config.toml
model = "sound classifier"
dataset = "strings of digits, spoken by a formant synthesiser in many voices"
train_examples = 39062
gain_aug_db = 10
time_shift_ms = 100
n_mels = 40
hop_length = 160
input = "mfcc"
spec_augment = false
win_length = 400
targets = ["number of digits"]
num_classes = 5
arch = "conformer"
norm = "rmsnorm"
activation = "silu"
mlp_ratio = 4
head_dim = 16
fused_qkv = true
qk_norm = false
inner_norm = false
subsampling = 2
layers = 6
width = 160
positions = "learned"
kernel_size = 31
label_smoothing = 0.1
loss = "binary_cross_entropy"
init = "torch_default"
residual_init = "none"
optimizer = "muon"
muon_scale = "original"
lr = 0.036
momentum = 0.95
nesterov = true
orthogonalizer = "newton_schulz_5"
adamw_lr_other_params = 0.0012
grad_clip = 1.0
steps = 24500
batch_size = 128
epochs = 80.3
lr_schedule = "linear"
final_lr_fraction = 0
warmup_steps = 730
weight_decay = 0.004
adamw_weight_decay_other_params = 0.01
Rows from block 2 of a small sound classifier, named by matrix and row number. Rows with one number belong to one neuron. Each number is 128 + 32 x the weight over its row's rms, rounded and kept within 0 to 255. All counts start at 0. After the name is the row's rms in percent of the matrix's.
After each neuron's rows are labels from the 100 clips, of 14976, where the neuron reaches its highest value: "strongest on" is what is common among them; "loudest" is the band of the loudest frequency at the time of the peak. Only what is clearly more common there than usual is listed. The data: strings of digits, spoken by a formant synthesiser in many voices.
# fc1: second MLP up (model.blocks.2.mlp.fc1.weight, 640x160), inputs 0-79
# fc2: second MLP down (model.blocks.2.mlp.fc2.weight, 160x640, transposed), outputs 0-79

fc1.75 026 [190 153  80  86 105 146 113 146 150  77 158 160  93 152 152 156  72 113 145  83 134 168 135 211 102 170 155 113 146 120 144  58 143 172 137 133  76 143 119 110 121  74 135 116 148  81 159  91 158 116 100 105 150 165  82 115 171 126 136 138 162  86  87  70 149  97 149 121 142  62 150 125 124 107 133 155 113  59 114 164]
fc2.75 031 [118 123 115 184 130 120 134 132 133 166 106 124 156  90 179  94 200 141 103 141 145  99 140  60 154 110  80 118  99 170 101 198  88 151  82 149 195  98 138 122 170 193 149 138 160 166 110 180  95 115 137 161  94  91 182  84 113  94 128 112 138 205 184 178 124 117 138 160 102 128 120 149 123 198 148  84 133 165 141 133]
strongest on: "zero"
loudest: 250 to 500 Hz

fc1.372 040 [119 132 111 101 147 118 125 162  77  78 131 137 121 139 124 139 123 152 164 104 155 166 115 103 103 155 156  97 187 155 133  91 113 143  84 155 187 176 103  94 124 181 130 142 108 153  98 179 154 116 109 165 152 213 140 111 168 151 111 147 110 116 130 175 126 168  90 135 142  89 122 143 229 122 135 129 120 118 157 132]
fc2.372 037 [115 139 123 150 146 140 167  69 152 111 123 100 139  82 110  87 158  93 157 101 164  86  82 147 104 114  41 159  51 120 150 164 103 151  83 161 137  92 136  98 173  92 133 104  86 145 191  66  96 158 141 130 128  98 134 101 120  87 168 144  96 151 125 141 139 145 130 124 227 142 151  98  97  98 142 137 122 136 122  94]
strongest on: muffled (low-pass); first digit: two
loudest: 500 to 1000 Hz

fc1.426 064 [126  54 121 158 133 147 126  75  74  93 144 126 128 126 115 150 116 157 135 112 153 145 106  75 176 131 170 104 171 118 110 202 135 110 138 122 159 152  78 143 132 153 168 116 108 102 146 132 144  84 139 173 111 169 136 106 115 124 150 116 178 132 171 206  69 133 114 171 118 188 170 100 124 119 160 140 133 156  95 176]
fc2.426 068 [108  90 131 117 154 139  87 180 144  98 132 176 118 118 131 147 130 100 127 208 142 182 142 130 139 115  77 137 119 162 141 122 138 117 143  86 129 152 181 132 111 147 136 121 153 149 126 146 103  87 118  99 193 115 119  79 113 133  99 126  45 102 112  97 118 149  89 103 178 200 157 140 143 154 116 118 106  61 150 157]
strongest on: "eight"; "one"; number of digits: 5
loudest: 4000 to 8000 Hz

fc1.523 217 [146 139 134 142 181 156 107 118 135  95 147  80 151 142 150  78 147 142 113 113 137  95 164 137  83 172 139 116 119 159 117 119 120 137 162 115 112 143 131 141 103  74 128 136 146 112 201 133 125 158 129 114 121 129 120 151 140 142  91 132 160 158 170 135 139 155  43 181 102  76 121  89 124 123 207 114 112 166 173 185]
fc2.523 172 [161 148 126 101  99 124  66 154 104  83 139 156 121 135  72 129 130 175 132 154  93 126 146 125 116 139 212  70 134 133 151  77 134 120 171  94 122 128 111  85 111 138 200 109 167 134 169 187 118 132 122  86 176 140 185 130 125 132  95 140 138 183 169 107 101 165 146 130  78 192 151 168 130 132 120 113 100 148 145 143]
strongest on: "nine"; number of digits: 5
loudest: 500 to 1000 Hz

fc1.139 029 [109 102 117 166 117  91 181 172 100 177 113  94  71 126 120  97 172 144 149 111  69 120 118 179 138 168 145 120 130 115 123 144 157  95 109 158 134 114 177 108 167 174 171 124 112 111  83 165 147 139  97 147  83 113 167 137 171  94 192 146 125 108 160 107 179 156 105 112  50 104 140 143 163 213 135 153 181 114  86  97]
fc2.139 036 [146 145 136  91 113 127  70  35 115  62 111 130 162 120 151 141 105 104 129  94 188 104 118 123  92  82 154  90 123 125 123 101 157 130 176 127 165 155  93 163 105  96  97 168 167 181 144  77 123 171 105 111 138 133  75 110  94 158  60 184 164 170 108 114 112  92 147 111 171 157 124 142 108  60  95 120 125 111 166 160]
strongest on: "eight"; first digit: eight
loudest: 500 to 1000 Hz

fc1.351 018 [ 92 111 173 166 140  65 105 138  75 150  73 194 134 182 167 136 137 101 110 123 143 119 129 108  56 161 130 113 145 170 109 110 176 121  78 184 148 158 114  99  58 117 146 117 140 146 161 123 156 116 129  82 109 145 104 128  44  90 109 124 166 123 147 144  87 144 169 135 119  87 149 114 102 162 152 123 134 146 118 118]
fc2.351 019 [117 146 131 135 139 160 142 159 109  52 127 103  57  82 110  98 165 141 155 121 155 172 176 174 179 105 110 157  74 107 135 124 126 128 100  68 136 119 152 126 146  67 121  88 150 148 119 113 150 129 114 112 141 110 217  98 184 136 116 153 132 103 142 184 196 179  39 121 111 176 126 166 191 151 153 113 129 121 140 164]
strongest on: "eight"; last digit: eight
loudest: 250 to 500 Hz

fc1.610 060 [155 123 171 166  61 151  90 135 167 145 132 155 139 139  82 114 116 114 155 100 164 113 193 145 103  97 137 169 103 138 158 131 191 155 158 136 148 192 115 156  94  81 118 140 127 148 192 133 169 106  91 114 100 139  96 116 160 109  95  83 106 141 185 205  88 155 109  55 129 122 152 142  78 104 144  58  94 161 167  71]
fc2.610 064 [ 89 118 140 109 158 109  97  99 126  89 138 138 122  89 167 168 131 173 100 133  61 135 106 136  99 152 159 167 147 142 101 117  71  66 147 114 114 123 112 123  96 115 192 108  93 150  81 137  98 164 163  58 140 145 133 157  98 164 203 121 187 116 105 104 147 142  91 185 142 130 110 123 119 151 176 127 158 148  41 132]
strongest on: "nine"; number of digits: 5
loudest: 250 to 500 Hz

fc1.583 176 [148  88  99 102 120  90 102 121 136 128 166  90 147 136  87 196 122 150 181 109 135  72 137  90 123 137 144 116 160 110  98 170  61 127 122 110 146 146 128 123 132 107 162 140 138 157 111 176 183 116 111 195  74 170 112 138 177 131 111 111 130 124 102 118 111 111 142 135 149 111 125 138 132 170  95 185 156 131 104  66]
fc2.583 155 [114  88 180 140 151  79 217 125 136 132 149 132 109 113 109 139 128 135  52 119 141 164  63 135 127  84  83 149 110 110 136 127 157 153 107  95 131  94 106 142 162 161 112 140 127 141 101  95 174  79 182  61 159  97  97 124  73 111 106 154 129 166 109 135 113  87  67 146 159 120 202 106 123 165  49 101 107 105 117  57]
strongest on: number of digits: 5; first digit: two
loudest: 4000 to 8000 Hz

fc1.78 088 [157  90  93 161 123 101 118  76 123 132 132  68 180 109 124 146 221 141  81 113 155 147  99 135  95 106 137 118  89 106 133 158 171 134 131  96 139 126 141 180 130  95 139 155  94 121 143 169 216  77  61 148 165 121 114 147 142 158 150  78 116 149 126 140  52 130 121 151 104 157 165  76 186 136  87 151 133 170 142 118]
fc2.78 109 [154 127 155  87 195 125 131 151 147 124 136 144  85 108 148 148  34 123 164 110 128 127 166 126 165 142 156 131 156 127 118  81 112 112  98  85 126 121 140  87 105 148  85 140 101 153  65 124 130 163 121 158  48 155  95 139 130 107  97 175 131 115  96 137 207 154  87 180 172 151 135 117  88 154 137 155 154  93  80 149]
strongest on: "two"; number of digits: 5; first digit: two
loudest: 4000 to 8000 Hz

fc1.197 154 [123  51  78  82 130 109 140 166  66 165 143 148  95  68 147 128 166 170 141  93 153 157 138  99 118 119  46 117 106 146 137 156 138 120 119 157 119 123 135 152 132  90 114 104 102 138  74 159 110  83 167 156 127 140 116 133 158 116 144 122 115 100 119 135 161 139 122 143 151  99 157 196 200 203 173 125 144 147 134  91]
fc2.197 168 [111 202 164 135 104 145 122  82 159 122 121 115 128 134 130 113 116 108  80 129 157 100 105 168  96  54 146  95 185 101 138 122  97 110 146  79 109 141 145 130 159 148 139 150 119 171 112 113 144 124  91 143  80  82 121  98  80  99  91 109 152 187 109 109 103  80 129 118 131 169 106 105  78  94  43 119 160  99 155  85]
strongest on: pink noise
loudest: 4000 to 8000 Hz

fc1.278 064 [166 131 131 108 104 137 158 114 142 130 144 118 142  95 130 138 148 112 127  92 164 210 144 141 125 111 128 175 116 108 107 192 154 136 114 137 169 133 170  68 144 129 161 151 101 105 133  79  59 105 144 165 119 118 118 129 108  92  92 186 175  92 104 164 121 107  91 104 105 167  67 195 170 144 160 170 106 151 168 115]
fc2.278 070 [ 99 124 145 168  95  97 109 147 134 107 141 133  94 144  45 108 122  53 131 127 119 104  89 139 151  48 141 100 127 102 126 120 123  89 142 114 152  75 110 186 139 164  97 159 173 134 167 138 190 122  88 123 107 147  93 102 163  61 116 139 158 152 110 103 123 175 163 129 179 119 182  89 114  82 160 103 168  81 129 194]
strongest on: white noise
loudest: 4000 to 8000 Hz

fc1.313 088 [142 148 146  95 108 135 124 113 116  96 194 156  99 114 128 116  94 131 180 128 135 150  69  94  78 100  89 114 127 158 131 150 178 148 101 156 187 139 145 115 120 195 121 107  72 144 134  93 174 131  50 145 135 117 126 136 146 120 140 169 174 120 140 115 180 116 126 166 201 104 157 128 136 140 105 115  88 105 124  78]
fc2.313 104 [160 101 100 116 159 119 174  86 115 181 139 128 154  70 149 117 137  88  54 145 171 136 154 105 173 106  70 137 156 147 170 106 147 122 107 148 156 142 146 132 137 113 106 113 136 110 141 132 112  72 127 159 131 126  81 159 138 108  95 130 108 131  83 128  95 198  88 139  72  95 201 121 170 116  61 107 110  94 116 193]
strongest on: pink noise
loudest: 4000 to 8000 Hz

fc1.637 021 [ 61 108 173 152 136 101 133 147  43 112  60 139  94 177  75  88 141 107 104 136 123 107  62 132  74 141 143 133 108 116  92  84 174 141 113 181 128 138 128 155 102  71 197 103 145 120 154  83 164 124 134  92 165 135 157  99  37 101 110 147 143 133 150 113  90 145 166 135  74  92 116 113  98 125 133 124 153 111 124 149]
fc2.637 026 [158 165 109 103 154 120 107 176 117  74 128 129  96  96 163 148 180 151 138 100 146 140 196 159 179 134 119 149 113 168 104  87 161 114 145  94 182 133 111 105 128 128 113 149 173 174 107 169 141 157  66 150 112 141 131 129 192 131  82 114 109  65 162 121 183 180  71 126 157 147 146 150 161 180 236  97 115 126 108 190]
strongest on: "eight"; last digit: eight
loudest: 250 to 500 Hz

fc1.555 130 [ 60  97  98  95 140 147 103 120  53 124 135  97 145  89 105 109 181 106 114  94 147 137 139  83 137  95 112 167 119 149 124 131 139 147 110 148 160 114 133 138 111 109 126 104  88 164 106 124 143 136 130 154  91 150 142 141 159 127  69  85  96 169 130  94  85 113 135 141 159 145 149 114 185 133 115 150 112 129  11  76]
fc2.555 175 [145 110 173  78 104 121  87 122 161 118 124 110 132 132 150 131  79 138 134 145 114 102 108 129  53 164 205  75 122 122 131  80 103 115  98 103 100 168 160 141 159  98 112 154 131 182  85  98  87 131 200  66 142 106  56 104 119 121 117 160 146 165 122  96 131 144  94 100 129 107  86  89 113 140  78 148 191 118 116 125]
strongest on: "zero"; last digit: zero; number of digits: 1; first digit: zero
loudest: 250 to 500 Hz; 500 to 1000 Hz

fc1.416 206 [ 98 112 129 151 140 153  94 151 122 117 132 141 108  73 152 117 145 107  82 115 183 106 157  79 156 173  86 161 122 141 125  60 148 193 124 179  96 138 133  74  77 137 187 118 124  91 134 141 127 102  91 133 117 124 126 151 131 149 106 132 116 144 168 138  94 153  86 149  66  68 135 173 125 145 176  66 127 115  97  77]
fc2.416 196 [162 197 199 126 126 127 133 134 136  82  82 136 116 168 172 153 114 151  74  96 157 104 135 160 143  99 201 131 170 155  79  90 162 177 133 158 133 166 106 121  84 145 114 142 185 148 146 102 155 120  84 103 135 170 158 139 154 134  67 148  63  99 118 153 156 158  68 128 157  80 152 144 160 119 166 134 119  54 134 185]
strongest on: "eight"
loudest: 250 to 500 Hz

fc1.345 160 [152 160 144 114 125 153 182 133 122  98 152 106 133 135 154 100 125 149 102  68 154 104  91 135  89 125  55 148 205 132 137 109 155 186 139 150  93 123 159 129 134 138  87 168 156 144  84 152 150  84 116 143  80 185 125 160 166 136  80 141 154 138  80  96 196 104 107 135 114  91 155 143 217  85  81 135  97 110 160  85]
fc2.345 158 [102 116 133 103  49 128 125 109 149 118 102 142 120 103 143 122 182  99 118 123 116 109 180 120 142 107  93 179 107 151  95  87 130 133  95 119 179 103 128 129 101 144 102  92  95 112 115  93 107 129 105 120 109 115 157 176 183  78 152  86 152 128 151 135 139 148 147 138  99 131 123 110 149 122  98 120 106 162  52 108]
strongest on: white noise
loudest: 4000 to 8000 Hz

fc1.54 166 [136  76 141 145  97 128 135 117  87 120 149 110 143 102 133 140 165 115 132 119 150  86 163  81 162 129 196 146  83  93  98 171 108 121 150  94 138 153 130 101 188 124 116 122 138 124 119 120 125 123 154 181 127 121 106  97 170 138 196  92 136 165 141 147  90 147 123 101 144 166 111 127  81  84 157 111 135 112 163 163]
fc2.54 165 [136 127 133 121 118 149  93 135 194  86 194 132 147 129  85 111 137 106 129 163 136 155 136 161 192 187  92 138 179 115 172  69 141 205 139 160 117 181 157 138 147  67 104 171 159 194 119 128  95 130 145 104 128 162 119 122 134 126 101  95  92 101 136 144 152 150 105 122 151 152 146 122 146 160 111 130 125  98 149 118]
strongest on: "one"; number of digits: 5
loudest: 4000 to 8000 Hz

fc1.434 066 [ 92 131  91 111  77 102  70 105 131 118  93 160 149  60 136 117 122 113 106  82 135  98 142 128 102 133 133 140 140 107  88 168 119  94 138 119 169 118 176 158  86 135 117 132 121 137 174 123  73 100 113 189 132 102 141 112 157 163 115 138 123 130 112 136  81 136 177  91 100 142 154  72  41 151 144 144 136 172 165 123]
fc2.434 085 [162  99 166 133 147 150 138 160 149 128 132  81 146 178  92 151 118 130 151 145 132 153 132 198 106  95 136  96 161 110 119 121 190 150 135 132  90 128 117  62 143 183 157 155 151 137  66 167 190 141  72 122 123 125 121 163 118 144 150 116 137  86 148 146 153 127  93 162 159 129  98 154 177 144 115 100 110 109 101  90]
strongest on: last digit: seven; first digit: seven
loudest: 4000 to 8000 Hz

fc1.454 201 [107 110 111  95 133 162 179 117  92 136  73 118  95  85 166 114 197  95 107 126 140 139 109  73 152 150  84 144 130 144 116  97 134 153 102 164 160 105 155  74 114 206 145  90  77 127 120 171  90 148 199 125  96 131 129 160 115  98  44 161 103 139 142 122 107 169 106 129  86 127 140  96 124 139  75  74 124 143  75 105]
fc2.454 180 [119  71  41 117 189  84 135 142  96 141 136 123 103  94 111 118 227 145 158 169 131 143  76 102 127  74 164 142  84 102 113  93  30 117 126 115 116 180 145 147 119 116 106 113 133 109  95 163 173 112 164 109 129  96  86 138 158 141 124 122 132  80 162  97 136  74 175  91 106 107 148 170 137 170 119 109 114 153 163  97]
strongest on: last digit: zero
loudest: 250 to 500 Hz

fc1.265 157 [117 161 174  95 124  62 117 126 111  68 127 119 100 175  91 110  95 106 179  58  90 110 106 145  72 161 171  90  70 170 144 114 144 111 125 146 103  93  83 164 111  72 129 109 174 147 131 115  96 134 141  59 142 158 161 149  97 128 130 150 164 118 143 133 126 172 116 154 122 144  64  87  45 130 168 161 143 145 128 131]
fc2.265 144 [188 159  92 109 139 148  70 181 118 126  90 148  69 122 121  75 115 168 126 176 118  95  92 119  81 208 191 193 102 166 120  76 107 106 102  89 135 137 130 122  90 102 201 130 104 133 128 148  91 154  85 168 156 115 145  95 174 154  90 108 166  83 148 146 108  95 132 126 150  92 123 160  79 113 157 133 165 135 163 106]
strongest on: "one"; "eight"; number of digits: 5
loudest: 250 to 500 Hz

fc1.147 177 [167 140 140 173 156 118 164 127 160  86 144 101 181 160 129 110  83 134  97 184 127 135 144 205 145 118  56 151 167 156 122 108 125 144 119 125 138 167 150 192 179 135  91 125 145  94 159 158 131 127  74 175 136 128 139 143 107 165 149 117 130  71 150 159  87  96 124 170 108 143 138  95 103 138  75  93 155  98 172 156]
fc2.147 190 [124  91 124 145 113 144 158  72 137 193 154 127 164 123 125 181 130 123 134  94  86 156  94 110 131 144 129 153 129 161 127 169 127 153 153 106 100  78 116  94 103 154 175 164  79  99 136 122  97 121 173  77 199 111 115 164 150 126 164 131  90 198 157 150 121 195 114 122 106 137 111 120 148 101 153  86 145 111 217 142]
strongest on: "nine"; number of digits: 5
loudest: 250 to 500 Hz

fc1.115 099 [154 132 160 134 152 139 108 153 149 143 119 127 169 186 179 122 149 142 120 144 135 101 111 167 128  53 152 119 151 123  91 166 123 112 132  86 168 133 107 175 106 115 100 123 136 167  68 183 168  78  34 169 135 114  93 133  92 171 133  92 120 145  94 139 125 117 126 150 124 123 157 135 172  85 127 155 176 162 115 183]
fc2.115 097 [ 74 105 134 128 185  91 204 119 106 164 112 100  88 126 164 140 164 133 128  69 169 165 152 177 149  67 137  69 115 151 153 149 120 156 132 168 149 106 174 133 153 154 134 141  80 114 120 151  91 140 163 102 115 138 137 170 164 107 150 115 112 101  94  84 139 109 114 140 117 117 137  93 120 162 114 148  88 112 129 106]
strongest on: reverberation; last digit: two; first digit: two
loudest: 500 to 1000 Hz

fc1.421 090 [110 129 109 140  66 132  93 112 114 168 127  86 125 125 107 155 143 166 173 107 123 188 122 140 152 122 123  81 135 112 181 162 107 143 112 151 144 158 166 126 216 138 125 131 101 100 106 174 206 164 135 153  92 109  67 115 110 113 121  95 156 119 130 150  77 114 121 115 123  54  71  96 136 140 129 161 187 188  92  89]
fc2.421 121 [123  84 200 127 167 108 174  79 187 105 108 112 120  97 122 139  94 150  73  70 149 130 114 112 114 121 101 160 175 116 177 123 137 117 140  86  91 129  95 139 105  98 103 125 182 154 130  58 138 115 124 122 126 213 105 116 146 173  91 138  86 105  74 152 158 149 111 161 192 134 148 124 138 160 119 113  98  91 124 115]
strongest on: number of digits: 5; "eight"; first digit: eight
loudest: 500 to 1000 Hz

fc1.595 147 [113 128 122 175  90 170 126  75 140 171 116 100 182 100 136  90 134 141 151 112 153 122 122 155 168 174 143  91 134 179  78 145 137 116 165 108 131 161 148 123 125  64 117 130 135 124 173  96  86 123 162 161 147 145 173  95 135 136 123 154 106 158 186 189 108 190 174 115 128 131 177 122 112 112 139  57 160 126 189 183]
fc2.595 153 [154 117 121 102 106 131  78 118 161 110 176 150  86 141 145 172 138 144 103 186  90 116 133 131 150 115 111 109 182  94 130 162 174 164 122  58 111 124 122 140 143 138 158 119 159 131 139 174 127  39  70 176 133 144 158 112 110 110  92 131  87  67 111 149 120 109 119 143 103 139 149 197 124 138 133 169 160  87 144 108]
strongest on: "one"; "eight"
loudest: 250 to 500 Hz

fc1.296 043 [169 183 132 155 104  91 108  89 141 111 141 113 138 171 109 126 134 160 103 130 130  88 103 106  89 155  42 108 140 142 169 136  83 148  98 162 162 162 129  64 132 146  91 180 155 171 130 128 172 115 114 144 142 114 179 110 131 116 147 144 113 121 138 129 114  93  87 101 134  47 172 173  62 155 126 118 143  78 160 176]
fc2.296 052 [120 146  91 123 140 188  65 175  67 109 141 191 177  85  75 144 152 136 117 141 126 120 208 130 158  88 177 173 103 175  93 139 111 137 163  93 136 104 138 128 130 191 136 136 127  72 132 139 117 186 180 108 118  82 154 110 146 146 144 116 193  94 133  96  85 107 127 164 126 115 164 136 195  80 121 130 102 115 104 116]
strongest on: "nine"; "three"; number of digits: 5
loudest: 250 to 500 Hz; 500 to 1000 Hz

fc1.534 189 [145 111 122 120 107 130 131 137 111  70 160 104 166  67 158 126 169 124 110  72 139 114 140  89  92 126 116 136 150 137 145 122  87 121 129 119 112 143  91 110 123  68 115 150 121 134 148 143 199  82 134 182  87 171  88 144 110 154 107  68 202 207 121  79  94 112  96 168 155 115 165 145 196 131  98 145  68 103 135 107]
fc2.534 176 [100  83 138 101  86  70 133 115 138 155  91 141  90  91 141 100 137 116 152 117 146 130  73 174 125  91 110  95 176 152 145 164 183  92 119  83 134 125 129 170 146 137 159 107 134 137 105 126 185 102 135 108  87 143 154 132 105  64 155 167 123  95  92 161 119 108 188 121 135 107 112  71 144 149 152 158 207 116  90 140]
strongest on: reverberation; number of digits: 5; "five"; first digit: five
loudest: 4000 to 8000 Hz

fc1.419 054 [149 137 135 107 100 150 169 165 124 116  71 132 143 125 108 106 173 100 112 137 145 139 150 154 126 138 125 121  71 164 109 172 172 109 106 108 175 139 115 169  33 137 127 130 165 150  92  88 137 120  48 111 146 148 145 145  45 104 107 121 109  90 132 165 127 165 131 147 135 102 162 177 102 157 128  81 109 157 139 140]
fc2.419 049 [122 155 125 190 176 103 113 147 105 193 140 132  73 122 170 158 117 140 184 149 135 161 120  98 149 150 144 127  76 118 140  82 143 158 163 141 113 139 149 120 166 125 122  88  86  94  91  98 117  49 124 154 159 143 134  85 181 169 105 167 207 119 164 112 161  75  64 122 100  89 155 125 117  88 217 141 158  82 151 112]
strongest on: "nine"
loudest: 500 to 1000 Hz

fc1.604 027 [153 113 152 105 116 110 131  87 149 111 160 151 154 118  41 134 110 110 172 142  87 208 149  89 157  89 145 151  97 119  96 139 147  91 133 135 161 153 120 136 183 170 119 116  64 153 141 110 138  98 127 186 170 191 144 177 129 103 130 116 141  68 128 119 109 109 126 115 131 110 127  72 100 146 104  70 159 145  85 189]
fc2.604 031 [155 158  76 144 148 141 131 162 122 156  95 123 124  90 105 147 185 152 120  71  91 119 108 145 123 125 136  83 153 140 166  99  76 195  78 163 111  96 112 160  96 107 128 138 158 111 171 112 117 163 125  49 119 108 152 119 140 159  96  78 108 135 117 125  73 204 118  97 143 101  67 172 117 125 114 102 136 137  88 107]
strongest on: "seven"; first digit: seven; clipping
loudest: 4000 to 8000 Hz

fc1.375 048 [143  93 191 130  89  84 101 164  82 122 112 152  81 131 150  69 116 164 142 105 107 169 138 136 138 106 103 103 147  61 148 155 181 139 156 120 122 106  35 102 120 114 162 141  54 143 107 111 152  72 105 188 163  90 153 156 118 114 109 130 114 201 177 143 119  95 134 116 152 118 147 134 133 163 144 101 157 118  88 163]
fc2.375 052 [ 96 117  96 151 188 162 128  83 160 129 133 104 187 120 173 137 114 159 113 119 155 119 161 185 117 207 144 181 100 166  93 179  90 138  93  69 146 164 185 165 159 145 153 145 123 148  97 143  78 156 126 128  92  69  97  99 133 138 156 110 156 103  91 102 167 159  78 177 141 128 115 172  95 123 137 165 135 172 130  89]
strongest on: "one"; first digit: one
loudest: 4000 to 8000 Hz

fc1.414 102 [114 109 103 127  95 104 142 155 117  84  91 144  37 109  74 166 169 121 161 179 119  95 148 101 124 125 186 130  83 113 155  88 118 146 119 162  95 123  65  61 149 102 169 100 121 139  82 148 161 109 128  84 109 185 108 143 155 106 149 149 166 156 145 136 106 140 116 110 115 129 139 111  66 129 158 181 164 139 100 156]
fc2.414 096 [139 115 151  73  69 110 135 181  93 121  81 121 122 149 143 119  89 112  96  82 126 116 153  98 152 133 132 157 150 113  72 119 171 144 102 154 141  71  89 137 111 103 139 125 152 114 126 124 136 121 124 117 149 124 159 118  85 116 184 124 152 105 120 168 126 193 146 199 134 138  66 128 163 121 164  71 146 118 137 155]
strongest on: "eight"; "one"; number of digits: 5
loudest: 250 to 500 Hz

fc1.185 205 [127  97 116 151 102  82 182 129 155 156 177 159 138 128 125 154 137 107 101 172 149 133 168 100 157 115 111 126 120  83 106 139 148 148  89 145 109  67 149  99 194 179 160 136  82 124 102 126 122  96 136 182 145 113  93 155  85 121 176  98  72 133  95 137 133  88 145 144 135 131 138 149  81 115  22  95  68  73 127 187]
fc2.185 213 [ 76 128 151 155 113 127 134 120  95  97 173 113  98 122  97 112 120 158 114 110  82 128 102  90 111 166 169 135 109  63 161 160 149 110 144 160 114 120  89 165 140  92 144 100 144 152 155 122  88 147 118 108 191 176 153  91  92 115 142 157 148 114 128 102  84 152 122 157 108 135  78 139  77  97  62 153 158 193 136  55]
strongest on: "eight"; first digit: eight
loudest: 4000 to 8000 Hz

fc1.564 069 [130 156 121 122 100 172 121 149 138 117 131 132  68 133 149  96 112 149 156 128  95 135 149 137 150  81 108 127 155 119 112 135 116  95 113  93 153 153 149  96 136  99  97 106 125 106 123  98 151  83 131 164 117 160 132 117 194 118  89  79 179 113 165 129 138 176  79 118 112 113 173 175 176 161 153 136 130  86 133  59]
fc2.564 072 [ 94 110 131 167  88 142 121  86 151 102  70 109 235 106  84 173 146 149 152 108 208  91  66 138  81 161  91 100 121 127 134 119 154 149 118 156 127  97 119 118 111 179 139 122 119  95 101  77 131 140 165  60 137 135 151  89 113 135 151 220 120 151  81 121 119 124 152 119 153 103 122  94 121 131 130  79 127 134 139 141]
strongest on: "two"; first digit: two
loudest: 4000 to 8000 Hz

fc1.97 021 [119 125 114 151 139 161 167 102 118 103 180 212 138 152 119 140 120 144  72 126  97  66 148 149  87 125 248 103  77 101 123 139 166 114 147 122  77 125  77 175 146  99 166 146 145 119  96  72 130 115  56  86  66 145 147 150  67 117 122 162 128 145 124 135 111 102 118  98 124 115 108 131 125 137 153 183 131 107  82 147]
fc2.97 023 [126 163  90 155 106  90  96 162 177 149  95  50 125 125 155  82 138 157 180 151 141 157 172 158 184 149  82 104  89 176 136 102 139 174 147 141 139 165 165 105 101 186 154 115 127  97 144 174 118 153 213 152 176 102 159 141 197 108 183 135 110 149  83 128 170 153 115 125 105 130  93  84 194 118 125  81 115 148 103 126]
strongest on: mains hum; last digit: two
loudest: 500 to 1000 Hz